Weights of a small image autoencoder.
Model: 7.34M parameters, encoder arch gmlp, decoder activation silu.
Training: 5500 steps, batches of 384.
Data: trained on rendered roads seen from a driver's seat, with toy cars, trees and houses, 145000 training examples, 14.6 epochs.
Rows from block 4 of the encoder of a small image autoencoder, named by matrix and row number. Rows with one number belong to one neuron. Each number is 128 + 32 x the weight over its row's rms, rounded and kept within 0 to 255. All counts start at 0. Numbers have three digits each.
After each neuron's rows are labels from the 100 images, of 14848, where the neuron reaches its largest size: "responds to" is what is common among them; "patch colour" is the nearest of a few named colours to the mean colour under the peak. Only what is clearly more common there than usual is listed. The data: rendered roads seen from a driver's seat, with toy cars, trees and houses. In brackets: how many of the 100, against the usual share in percent.
# u: gMLP up (value half) (encoder.blocks.4.mixer.u.weight, 768x384), inputs 0-127
# v: gMLP up (gate half) (encoder.blocks.4.mixer.v.weight, 768x384), inputs 0-127
# out: gMLP down (encoder.blocks.4.mixer.out.weight, 384x768, transposed), outputs 0-127

u.146:085120127149078150145162161112139138150073141129086157129116127144142133112136126181113125152162149089162099134162115132132078074165109128155034140103133137086116135154106140135184137146136186189107124177125150128032148102116063100142124063185136141099182074121153063193164099139173136151115169157126137058087079111093129075120159175143110151122179156095091101081133163147109097086130
v.146:132111185115126139122086164106109149094118083169089123128160180138109130130120180100113107141093091166144108118192139139127087161137156173097068158122188136126090150100165148131120128123113116090148144118155100149118060128124127168120154118111127163051154119070108117158092174119117159148140136168111118099198169145129119123167116161144090112197150153123130119096134157155192142133174
out.146:158164086137081161086150203118091102090110171179102116121105171110130127108149103130117118123096136140115092115121096139122057156121105103066114164184092107104124115106164163107164128111112146112102173100183136114107112158066156163115146119112136110127159140093141121167139111127120079164139182096153119112117106159114112185147042164116136112091130109105157144155138114184144086123111
responds to: dusk (99 vs 29.9)
patch colour: brown (75 vs 35.1)

u.524:095126129087114060153111183142133119141155161138137146169161068175151131131122168124156093122094109109142095122125130115138108143134136140157126139082150146119088103144098030084059180118137108081130133063046116183125135116211199194137115174146071070134155117142124094117098159132093127112157138144117143130068116137186152145109159132171058115119120141125124192086111110062160101167079
v.524:097111083136138103094114122119181102108074148153145179135174138144218121093125149103108149106071118115081150113104102132072130109104082143104117190112153140123130139134074049116167090100147094125137029145130093123141149080104109107073170132120106159130097129097155136192110055108101085125141119137178110123125093113181118147066101147076106148071128140117106136051174088124170120107164
out.524:088111169174080121094132125177150104070137142135099150117077157128174159147141122155141151167164130158060112155115109078139149129098090130121123124108136127122150099121106187187159109114155130157086130123158130094129087160085082041091154090208134153137141168111162117149097142164078115134114136089129169152180136138075116125165133139094162057061099114149113042085171089164153129109158
responds to: pine (71 vs 28.4)
patch colour: grey (93 vs 26.9)

u.372:093096111037129098099127163124137116151140065091138138091133124118050131111172099151151140073169142149103109078108107095124116173143136143161095150116114142151169144095129086140129176140204135123153153163063129147132094128166131117108142126166055041035166142142108136122130110180058134160133150115104149183119083115122154122099167150141114117114175144197057143048168120135117131115148
v.372:131171099101132084119112122168189083098123158090119154119121119138166121115124178170116182112110132152096106146137100172095166178123136143121087171155143125153109137108126052084178092060121095131142040150119132143136097107105096117096173113104101158157122102133149141175082104120137062071111101067139116118125072156221134162110118117064077139028117174144130140071144114126203142105138
out.372:121178168212072129145110125171106110049116148195178119082079073148190144100091115143155122154137125137075110178129130107161183154126112094140143122105138131118071143194088151109087127154044142150105090135166143121050109122116160074100127145120160122117155127146177114095116137164118138187130116137111149097108162152084074149146131126128119117122068157106158087137141100121133143132110
responds to: tree (74 vs 29.5)
patch colour: grey (84 vs 26.9)

u.257:129155113121141105112144108114107099114113142185167121108114116153160134099190136157154167101089176177101114171083198125088118096153121102114116072110100113120102165138106109157135144097141217105109125118082162118116200150059080143177079065115081091114142075167153125119131097138126200124114113122094161154207168114121092139156183169168139121073096171098154147114158122119106173124180
v.257:126157154079118102146161135136123189150135132178095142103126120152116125144153118131158070201048146143096141102114132071144158169163113089138142119095133102049106132080157136092109144147130148074074124121147113135130168133178104107121149110146110127154127104065140140189103154143189167175129092063144129133123152080109151156129117126141126178109067164090122075131061107150082136103164
out.257:114158135127124074165156083185090048117140139135195051136093127117127132126114168119119118140098164101173112136111102102154154054106125141123126157106099118153093152187127145173098151155137130113102077165118145122067153110130145091092093139119211157130139128122128172146120129135100103200094072098062157135123171114125065079100185145102096149120063176099138128165128182156109097096135
responds to: house (64 vs 31.6)
patch colour: white (57 vs 4.4); pink (39 vs 6.4)

u.86:176130174112166201133154130078085151136096130163111113133089079102172129109120146148127094119123123089112160090154109156123091087140141117068092123105157136180166130092113110099139114155082144182132096073143128115140164184157182132125111121144107148162115129097162080135101178101073153125128133132172104157181181133164104101095148123120125129121126160107058081173144087141139163137127
v.86:092156101132147133089142126105166056136103115129109140116138167123200130124109121142080147144061060074101134089141145191111115128120129155054136136147125147194166158107075067106165098076126135185151071125104131122157155150116115107143149155109126185119105071081125151186132107104114075099070100171186086123144137113170160148139114147100141177058129116129143126125159093120123090107126
out.86:060095200153156087081131181168165124167102116080178136093140200145126126109123143169072200051117145152151159152179095086135100110126138125169208119149112103100104173168130124187098183108178134101156118164124138112065127103132035156053106129154081069104212158142138137093197120178143101123137152102100142146102106151099151155127161092184149102162110149123183159048107189124141103097112
responds to: pine (82 vs 28.4)
patch colour: cyan (53 vs 13.2)

u.110:192149096115122093071112039142136126125155158111181080072126129109133116169124097138075111131085130133074071153101160162126105097105089127159155111143141142128095173150089146152160105087082173119172144141102155081143130097126130062145133125181131095127136069151150124106141104130121100116091174152115099163091100157068153104123125055114078099132162124131186136119160212135154094169175
v.110:092135107157153107084129104128167099077095167170122131121138158161186117124127140121110166126104102086120115159115143157117115210074096074103104137161119153110151125134062064129149138059084115128177098086170077157127121173108095093096205137131141139139121105138173145147135127104089067080161120145158062126103098101133165149094151120111122187041163099112100167070183110156208131118111
out.110:131151103129095133205155148135149127105137149125115153156130062082173122130126145169120052168105092109143099149128125133165151157128113165095096134129083126150116116130090135040124153144102161110174139096140108173098098175163122176046141129135110154141172131120132059153085136120083183159112110086129099117093189074124100159138142177157158123133177115119116090137181101099111193093039
responds to: tree (79 vs 29.5)
patch colour: grey (73 vs 26.9)

u.613:091108132137125149127111081179146111128109119168161149167102185087103141118047146142074153134095151153143150083167180142115093109137145126133126125172083100106106081119161076196121113126053158142134072147130090104124115135131176095147144142160097150160099106155145053092134163116060175109164044064110093034135143181110177176105165172165126072123118202141194106171121124114146115087138
v.613:141172061136110146090107170146147044053118117087110148123124112106133126134118114178124191095062123128081119115098102117100144112114124106125095151183103147177180188081081072132129101101120121155180067134159106153154121117116087131094223157150151184144079094111164100149141095144129109121177098080209106124076131159104100134066091150123175106069148163113155111106147116148202132099141
out.613:113166155126117131130143158127081118078182160102136174086159045118176188123160134113122067153153117158143077080139143145090140125072114087149136163100158122109167180100116176159142157135164109165106126163107117126124107112157130154103160125133121116124167119126176153139096042159159060146082170153097082192116084136159126048164090090116147181160144121136075123105076121131226150118162
responds to: line: no line (52 vs 24.8)
patch colour: grey (54 vs 26.9)

u.542:149132139137145169141175176140136152150123139185121175149106129084088165103093163124118181094092116126074096158131091174160130101147093109048145151095168081074090149118091055155109122166097165124153148172124082104149174128117179143057115162079165147184049132099143123152089115102127143144145123183094124122122109093106081102150132132081129092109084104071151060136204135134156152141162
v.542:139139150146079102132134168106129171144164163124084132091099185143135167150128138131125173108067105105134128124153148088156159142113156181146170200141168123132137090100091113115116124141151147132140118151111085083149194159133163197159149170103141176173060080132125174147159142109123139117100134153085131130129134104103142167209123126120174098141101141138140116161178180150085071138113
out.542:129098175183124064122085122099163125144118115101152121137184096165095113096129134174065084167139175172067142111124180146126095094161136076091183091104154124116117101120181096159092112101103116135126131146104117109133100070135142152110075132093115105069089149132103122140188149111134202153107109103140180072180087161141165122117175164156153107144111106133156172112127139124089101115076
responds to: snowy verge (64 vs 33.9)
patch colour: pink (36 vs 6.4)

u.96:100111094108057096117096126085077176100104148131113138126101124050128166190160163143093086073136080120124152157138150135168151173165109061125158150086129092098110101172138088131094091144127128110091118127155098119085139188126132161117149116104193107149070119105166192137142135126187174115113103115195148126155146129110132105163131122133139107131173119102099106076107087149113129146125
v.96:123128120083129142161150135136131100076108130075139134135118209145183083092144113147097142092145138103163129148131099150109138182091069146123190066138117143139077142104110065134160174127115096114207069154099088112139167138139132111151194156172106139104079142155152185132162128174178064099156160121121116173108115118131135127100122179125153122150057139115168138133089118069161106124063
out.96:156085105063167166164148113084119109122108119110098102157104111096141113139155125135085089128099116148160093093097146113109058081121136155167152024116118102103109133162161093123165121123130089125136146093107133179156135159121181139187101148163109184191127199096111083141106154170140110123139162122131073107100137144100148108124120138098071161179190073152165175172108135098195136117083
responds to: dusk (68 vs 29.9)
patch colour: black (40 vs 10)

u.313:182066120132103108117104132102125081095121144071139136093112101096114121189176193153186137136109110115102129033117107151229150087167201081161104110097134105126100095132118192135142168109130149166106123151143151122088085189107130214117108104156156103161093164144173171095192178139099095065082180084121129138166164143201110118168138109114134125109188100082172169086088119156124166113108
v.313:112152112146099168129106123116110116099099081079129111108110123140112124163164162105164140156111100168168161085167103151139124075112169067140093139155134103082136085170158138135153107099183170140093149116089102090152076168148125196128165124132177099126145110179118157022116132083108149068110149103165129171213150125145124125128089126084102170160145144181142137109189121169137143096137
out.313:093111159125120139129127120113125136115080111143110086083118101144141137152143160079124126093164122102180209126124168128085169088154132155146119081107156132150108127120123094135099176156142105136109154142122140075121165123142175086154096104122131152170113111162082156123112087104119081113142115125105098098143168125156119125098127125111196106129121140148096158214091151091115125123064
responds to: lamp (60 vs 29.9)
patch colour: blue (52 vs 0.9)

u.301:125181073170102141183116105152130085109085160080164184177123145132110128096104125171126126157152093086144109126177120119152142113156144101097169159110137103173100151121152102131135078119112118151122136169155136078124143119105154114170112115043132138098158074150159164176085065107067098125112124141088130128149146126178151148129143173170142089137155123135216154071132140148108178096142
v.301:095135069175139099148115131160129101049083156104141199111169112066089171095103145095140172095103054099203139171121105137129179171098108120116124101122169074148132135107133094151159155105080172118163098178135150103090102175121136151084101147116134136136096126080154115183127138089094103119111110116144148137106125139156155119082151100146127095115155130124212173113133145190136151121156
out.301:060101157113129120149097118168181146102119128113107146126155106147197086184073157083080129133086114165150148127116152159169151184072092129081144128090105144096142157157139163164107120202054118041114104098154093140194170147164084110101182125107093152160097070086063135124147146120117104146127103066161140155123185127101115079100102109087191156091089139144088203140100110122162124178145
responds to: snowy verge (69 vs 33.9)
patch colour: grey (87 vs 26.9)

u.685:135099113118103191105144072162192174130158148117122105127116147184123137115132108123149139107173121118160121155166141095111114148164155075115149140195112100140108150088151095141149117108151136127158101122130115122129132131104103129054165117136075155095064070041099080167097120087119151101157093141157114162139101105103090122085167136111112066132165204169117182101173121192130111159113
v.685:146090127112073174141100138139171136138080121122144075175152180200156123104180128115143096137123049103076111156186124091093107135175142097146162166156165117094095095139100111158112115103119094129126086129103107125163137138131137148133214162127110193093134099073156120179098127159093147124137115187136163110076153123060072181071138170155093092162143132133102151105136133131164080147142
out.685:083102083103151148123129138146165170106165096139142085169138107143110148129141136156144103086124121091134116148060182147089113141173124104165059161153134186129135149189094068100165139111111157119128131146044138101147111128167130097126116109079160129106129173149123179144103183069079132141107100102133119112118104105128112222165133071095147115121111184093148160173122090112171132081063
responds to: double yellow line (55 vs 24.3)
patch colour: grey (68 vs 26.9)

u.505:143158114122159174158128151132175167131185122157135089177133101124160124121131129124095113116148157123127176129107164126130120098078130195147112157160121127130118134181148096143109179067045101204120148142139126122142129138146119070062121155093149118123116164144168087147156082131128104098130058099142129143175084136102146111123106145172125148104221093173123056107103104111122141179151
v.505:092100165129139120096067206137128157097146130124104160132100168143115110156068132161099103151132137062130103119150190115100153116133103178095145107116125119179113199133130117099147100146144157103112130091098160128121160100133123143148112133150140156140151128117069105104196123159116173107147109125189125142136093085117155103150165145100152104098096138131071165139103080112178112126125
out.505:111072161125156167063091133136116113122173094093129112180090125081176161148114189142090121131160135120163074168107149109105120131204157167120129121108114094123120172092137167059184091184133147130134154160094148122120114065175124123144103098071112125133150084130110155160125144133134087133129132145166142121067056132123159146127113132122132109130157068099157183186164113115103118175145
responds to: line: no line (75 vs 24.8)
patch colour: grey (72 vs 26.9)

u.91:150197134160115106184089119156166133127105147133138160122132140163115153165074139090137181133098096129133131112144091094117141159131152129145102204101132152122139051115108082148095150088139214192151076154137149130110097070110082143139153076116074113140065122102211161154138096062150187123149116097215124076125121069131122137107092157091140143099133198138110119065189074124126101125135
v.91:117161139184167144148172117173126111126133172090092139130108134161120114160119142149120122123113026149164114152147100116111148152060075117139120062104086119107118144083125136167094078149162093151120142111147163093108134148105116112129107158100066171117166106170153109101038098124074106121099096179132153155149116146160132145082167113144135114150080191115145111131095149107143105108188
out.91:086146098175127126130149092147060109094148092116105122145138145152177168173150124154113158126113129156138129086075151193116110166125162120133150105116120140153106162051149107114182052117143097089095183108126149145120115102116116123124175085080120119162139152118141148074161094142099133136163144132111138144059195094148108110142102137138107138114139178182178147119125124112110119153110
responds to: snowy verge (77 vs 33.9); dusk (63 vs 29.9)
patch colour: grey (99 vs 26.9)

u.616:146079133113137140209138135099149079171160171156191141202119118112138093093136110118073123093123055137142096084094069155119178124193083143113153106109088098139088119094108151162172105110146085117071206146206082046144172162164137116108104099096098093137115071085153121123094122166131164086138156146136079091111091140180124118095135141146148100123170134130172112125097194119145126129152
v.616:164142095113075195085111098124067113083119085146124118125199179113117204181091130167075173135166148136156141115141083176064092078145085118155147159099176161139119130098098109166118149142181124157124147159124098139098125133158166129140120112189097196171142121106107150159065174146135098105079174145175112134178123128100167140100121148097097077121113110126112094097156178170071105092111
out.616:109121099135100150098172118060145108129091121129116073161124091143157157112144166139122127130084129164109153133153161127158139130097138097168143139133118136173174131156116103116108142138078208112064151127132113105130136141148158103179122095092196110137152119139114126131159138137170135084095126103149110155148171142162104086132113142101116168157084088140069136086151104152190154079128
responds to: house (71 vs 31.6)
patch colour: cyan (62 vs 13.2)

u.311:122127110121124142112148153120085073112147096170131095123194082130142136103157161168090107137163132170141153089113096152072176144104100136107114106150128126107171049189111132136142113108093076097157065135146141143114105145099161095105150114149131117136096111097120093128138116095146107112094047146116163110128179092139155124168092076094131127117123103109101152153092069157061103101152
v.311:124107192123120178103124125141160125104105154115126107145110115105139121131072166075166130119097121132184131063147161144102114122151148098072216171161166167161131117151123154123200150176103078137185179062087118121134108152151171116077163102105093177139117152117186099154149151156107135149128140092066126130149155137137114107127066145175084177095167142148136085127133148135083072164114
out.311:143138113157143095139128077164169110133117118111109189160129132148137124120145074127130111118115120153160136125115158117098090107066086156137125150128163194115100114151163136165081169165134194196169138153084108126146141130124082139180146160075139175145179157129149168091113121101124164110164120135127121147111144084156139135071126131122127097119140108117098040074163170127156107155136
responds to: line: no line (53 vs 24.8)
patch colour: grey (58 vs 26.9)

u.94:126094197139094188172152098163116150073121152113121155111193147150126187145111154075091119117158122081146113224142173098107118073098142100151122174153171072149083137102100066163096060120112131081121149121128150158060119154145107150130143125122126111160129150105168127129152132139074123159127176127108150135139123139116093133101113154177147193125117169111063025147125157141141110150043
v.94:127173141146144143180115155117118144137073134125114123080130104127147079143164099131079169185146144065082071170126084059119116076114108107182126109157168175163148046135098140163120110111157116098178147165148180211083114078145150171105134067118111133143133116099155174067107106048134146075151165132111141202136144179089132096137152147134155075141112116138075125114183144185127138136095
out.94:155174082121110163096159147127098140110148118168107103182098064117188095128148110132219111164183144125110145085086073187156106111148137099103121168062133196088179080142196155156152112161193158093132144187154112130160124177086165143114137098131097137153083141128065147158128155164147106114060165120140140164068127151146140123154098133074118136123159115079106111138118132171156145103130
responds to: snowy verge (65 vs 33.9)
patch colour: grey (65 vs 26.9)

u.499:074192177153162107122128088129117137097131103122122103100113145144159144108103136163157120097118057111105173122111150138156150107087125142112108077168112110144107182106144156098129083131137094145124038123073122105109110100091151141097135135058171083093107134075138085143125135086083112082128096137158093150095099200124204201150156104143066123116119148095155151072112175058096137095094
v.499:155154119088147157117108184159157081120113162160114150153124118167132118131114126089100153092042094128110093066085116169079183103074116130138141164159114144134153115125103119119180119104154094125168131171126116099168141153091057140083124182117139177153055104121166130173134079093101065126141098147185094087128095133165112187064117142077143113094133156102139117102139111102176130094191
out.499:108074156159088169066146124169121116139088190151059123159120131154143110094120119116099107175139179188086079149152134122095152181175123119115128186138140143118152094110130126216135141125102159049100205149152103168143140117131124124101191087158083160171139085153167133140144142155170125160078144075122188148143161077103095071086075161094159113086158092139091141157131075197152184106133
responds to: lamp (68 vs 29.9)
patch colour: grey (59 vs 26.9)

u.83:120143069061164149130132148082166122152107172128150177175115129112081159216075146140155134144096123128190098118164123097092161140122150125184180159140145148134116097148111130158123110162110104118148094179054167131182134122146157104159115134089102105138069088183140146129181112132154085096161193107178056145163116126131123132147133120117118100159040200105152110132099159110136100099138
v.83:194092136118164175187118144102086109092125166118152099181129043180156127157113141124135134118103158172141074116121115100170111101103107136091135117092132133111173125128096131111159111148124088109114133168117181140150132158127096146124111107187094092150145143157159155113137154117123124156084125153128152132204214110164119169158066084118150174142112127124193100176133124132132198135080
out.83:143178185163104150098141143129079140096125134111181171115119130151105141106083131071090139119138054148114094086152136081143129130126121124165138092112172129108139147161097089106123173158184130153166162131121159149093152141121114119064145110169127185108087125076123132106131189068126110148120179157140161166140132129135118173137151064126095141098092101126139171143129148091076146203089
responds to: pine (58 vs 28.4)
patch colour: grey (58 vs 26.9)

u.348:080130121196143116187151141101148128116139089118120140145159073091108067114165115143125185125085066145109124124107104152145131150077117092134163123159126074149158155123056110073130099162165135146152173106137182078098077141139117169124119166162117184103130178166085119150129084151168091145189104165111097094112133136145140141116144163111190099120178141153166161152090159177112119092145
v.348:150101128154112098076098131112151151125132145140162129095188123098087103128159097105159134103124118090152154074169107138107153093149112154091194154116131098084124148168077065143150105098180182092135102119094162211116123098111113165050105198164133120120176109163177085115169114124148136105052090150112136105129150106100095105166122102111129120113146161189108118165153163139104118101193
out.348:144141127173143169159141200108110181146139073131168123175142197059117089076052111084117117189157136139157126115140086094086137160094131105199121150143178135135143115139098123100123083139140124153140137115146075147154124096096138123156092138108123128100160113155096124151158106123114163134130081102145136169102068163130163131101166135079137136094129069126107112184133155124156119166077
responds to: double yellow line (69 vs 24.3)
patch colour: brown (62 vs 35.1)

u.249:149159123130129133140106117133124180144173140140115110112129190088131114108164090163076109132153159107162106084112149124159103094185096138112097159121157141162112121092149061141159171148107120105083089077105102126164118127138146136179152139092143209196040181159126115100132127180191126215082136136136156163076147098151087109097067116128089085131139134116129111218108139141166135134120
v.249:135143129126090145108150172123158085133176209131073115137142144116146135181118110138036098145122123122139125093089110101117103128166161128147069143120099094167147145126096104160164191101099193156110129098165071131152115127115098159104152165133153195121107141088102121148135108096167129179097181095163129162133146094105134138126084119116116076125121166094161114123089136131138151181104
out.249:112115151095144126158155140124143068160101221072165152127157127107140138154126117058106168130132076089192119110143109194134135076132146073186129095116115087050112124158156117169067109104179099116144140152115144102128126128142113078152084106079148103140106129115083121147113107082177156170136143169119126168167126168138110106131132105135105157154132092080116126095074133105151169093118
responds to: double yellow line (69 vs 24.3)
patch colour: brown (69 vs 35.1)

u.275:150073102084137174103133136110160076175089162177132145150166157121103160120155069108121127166107110061179107124173145158029171126172130123173154129168084093051139076136051151144205127119146146175148103172120165065138129154092173149125081095121112110168087080102142133153161129091150125125165149138142172125129093127161121171104161182111104124176142130149148144136091144152033109126153
v.275:135099148136134157126137103105116189151115126107153114131099079077129164109154126181146097133201083129176121118106143170176138102151106070149153175085058151134175119120092148143134132159159157146058153151097142114164112148119098117129124122115139127180079158178129162062120130114133152157113161165116097193139133167097104147118105187167098144216158140111103120166055085132080144164128
out.275:130146128165116146122164146101148190056153108101119107129102127113139128121136102120154167104134134168058156141112113111184071160155093119084065155036170186190065138159204126141083133119105146117160126133119169143157129161147095162103132133181155127152181164152097130136104099078090155119145108118075115133148140131104115127136073124162098207146148089137144118119136142130155147159142
responds to: pine (57 vs 28.4)
patch colour: cyan (34 vs 13.2)

u.127:107061118114106107079144113111137147064107064117138118173108141113078144172168171160141177106124149116093076128121137103106118121129150114121139117117126155093137121101155133109159164173179094079098144072060121077129104189188153121107077167081095111133149117095143127094085177129141191162117173171138138143099106111137085171127130089115115094093147132163083119130090112097164132128138
v.127:144123073137181137136152118144177057130139138152120156140138133163118132126114154138096163111036136151135117165118100179091138137089160121143107145154143149109135122113063090084193093100112083148179062121145143124147112142091080157100139144126089161119162101088133136185095088110139088125164132092173097096111098144172144159087079108053130127062139148123102101096162119158181135089154
out.127:097141134162124111140177145156080132149174178162151126092123054146178106145105164136114146132124144118147132147115115061167120144104179123091098144108146103108121162144105096133103121095070164123119091120144067168109129074149083161073161113173162186130116107093135115189128130184075135136179127126092158127141104148073063116136116141140159115196105134095160106100196125166152147144133
responds to: tree (63 vs 29.5)
patch colour: grey (83 vs 26.9)

u.654:150121109165093079158073123161127114066122075126119133148140161152091134130097175111159151089150166112146168149134171110121127137131152125064167168139160116170103105111142103134155118123191166192105111152162139111158077134083009150116155144185147132099091095113069202110157123152127176072157165103163164116144097113163083130122093139141167144165131098117140097096129129098098105087138
v.654:144087068127129110119091128186171127105169074132057092116127118143130111179091133138123170128164104174150136127125194153160093180118103128086136081135126110140105102155150104100171147142218182151115145141143084174146096109119144135073142086177169161157166173161092112162191166168091204131169137077047145101158150105165150147143094084129127156155108102104159169147088119149092099099117
out.654:138126129119141157148115140155127176173116130143117083139137142098159134141064081155111173131122130152110073182118103129114162176072051162120129104122124153161135094135151099092129144104112128107177118105063104156177140117145139155169153188184093134126104118060132038173082153115178202081137088110141127141120111081108125127111145182157183125118120077137083166101058116094141146107068
responds to: double yellow line (100 vs 24.3)
patch colour: brown (76 vs 35.1)

u.52:114077163119120118127107091091124122125106115146142118094128166112108191188067137165160147128108099079145070137090155189118104104103133163135118107159114153170170146182131172108132118127116106134097108152089110141076166112078093072063079150145134123149077125055157164123150109085161061115183047147097058111179121104098155177136159096090170168208151132178177172159064135109117126169130
v.52:120102081103165103125108087140136121070077139102107204116123130094155122104075088091118127106136113117123144175153124166067101167119147123155110158154148112151177119097137080109204102106120122146155140143093151186112089091064118082124162148173110145118099138154190144179113082127101085120098156078119089165153115139210151141089111113104111152066100116129118142121163153087179180118153
out.52:103091111142132141091170081139121159160139053137158127158122132124136153121114068114097077154173162189171130129088123130136127106123150152112157081130078121159135146139071129156090152166152136080130159085141160087096146108144118160148115133099176170062149073172124144095099180132119141150143174125086131164095117100183136154127084141109163118142132118091108139139103114125119094123142
responds to: tree (80 vs 29.5)
patch colour: green (25 vs 2.4)

u.413:130113123153100168159168119084145141131186128146162131146187177104103133104132111142114134201147162125132105156159110110121148151137107125125149093133140099153134124133185091098120150107094129133128180150132129129152159119141103216116122071198076103102094113132138093098053126142103090058085148166087146141092146108149110107163115131129098070083138181139139134117213127094145087113152
v.413:179114182180077133176127101092123124179141146150103129091116145132141101116161093122121124120094182064184127101101089140156047093088159137152185127176151148115055122132130085113123143140111114112103152156060147144134089195155180080158100133174144128154108181146101045148114200080090117122144139147129079160055124121138143143142119076166128086186089096099182180147107151149135120103104
out.413:155090111041135127115118106158148140136149117182121061065132099150148150175147102198160068123149110149105155115139185071121115117119170089083048170114169100123149147127141135128154170108120131179168128137094098122157063159134174157137098106145114162140112136137097170140150068107124143152146071117121102083151077158148164132120092081123172189160081116102128145154177094070123188119099
responds to: double yellow line (67 vs 24.3)
patch colour: brown (73 vs 35.1)

u.193:126063114101165125111122105137127058128118080146102163142184138108094138193142153054189133152124146051080145134121181091120089092168106177156170120143157094138110131106086040182081109057072116046183112087149145174109161093145126137109134154105134116073167099141130152149149112152186100127124125119095093099141100108116137148116154147103113149136160132157179168158122174132156061144154
v.193:098128053169124120095089161166182083078094097133093170107170117149174154124095135124091170091105122105077131108090110146097124144051102122117075142178134088158186142123057063086126084070116083124192123131153076150149114147096067130116206128134129139128120118121126133169119106120117073098157137158184142125131113108144116178090107162094131126049132125128134080091159105104196168138128
out.193:059141122137114144128097112096140154082144107173108090161081093099159151166113097171132206119061155135132145151099121169166155149143141127055074169110102156146143124164181156068094118110144193153089139129125100125104112130135126166104158064134116150141060076147129063182138121131101146124120146143140164121067136083172096094159130112093116132090119100147107085053149114063122173100118
responds to: pine (67 vs 28.4)
patch colour: grey (84 vs 26.9)

u.25:121156148138100118071090098152114122157157116129158204114163106048147131106105111055116127136100116105128107130146136124195142144133118118099139105141140094144135130156145158154146053139130092174083123156117156168098071107107124107117133067097111163088117117115169205143109112088116192142103136128114126147188140171142166155168068118080108168130162122137110114174088125191080191160156
v.25:126146081170134113141144127111151095093137117117139162107143140155201141129085151131083126112074115113092140119138136134111111122070076142117082157172151118175204163104076059089161071068062103109161080150131083122123122102128079121102206112128145164112125119099158163170152055116112086131128146140192107141140121133163111122096123156063149129088141142129115122071159125162151101111155
out.25:174125134101115159145147097119109121159053186164137081115090139210085091067167102136124130098118136192188138097106129166167154129074128145140120054110145072116088115125103140122079179104139167066159140126136120131147117098151177170184144203163159154125057114154097084102155149092176120140122115128169141182078129119105094162146142141165105096159061126144114130163133140132108125130130
responds to: lamp (65 vs 29.9)
patch colour: cyan (69 vs 13.2)

u.596:155155145116114083138163111137085122123085133118179152154132115203185160145169114152101139169158094137139120095129123108111120107048150097099152130138158083208148142119123126117102150153119128102086121125113118115182065125154128140102156084069093115114130132215165111133126147162101124158166164121071062109149085105173140142103114163167151146161096107162161110133082165097054123107105
v.596:130107086111134105148161133066122122119136107152147132106109131134148095145094148158179107062162150138122102131143139181121097145080185186104088132096116129182230148084132101117125130110144159123085085077155195140155133147154090144176166121126127061114117183130130121181179124096128127135148130145125151165080100115156167119148096146088107104129131188117121148114139101128139096157114
out.596:147067109114135122120109114116168216113206195090185049115125112084118181091104154171077152150149146126123062163072113085145123155126139117207144109165146144114130097099129144147111104169084120129087133129133096133123137098107119130111078064131163136115146188056097109135157116090145093067135099108149171119113194150120082172093167121091136166073125160107152158153151088112154121174120
responds to: tree (67 vs 29.5)
patch colour: grey (68 vs 26.9)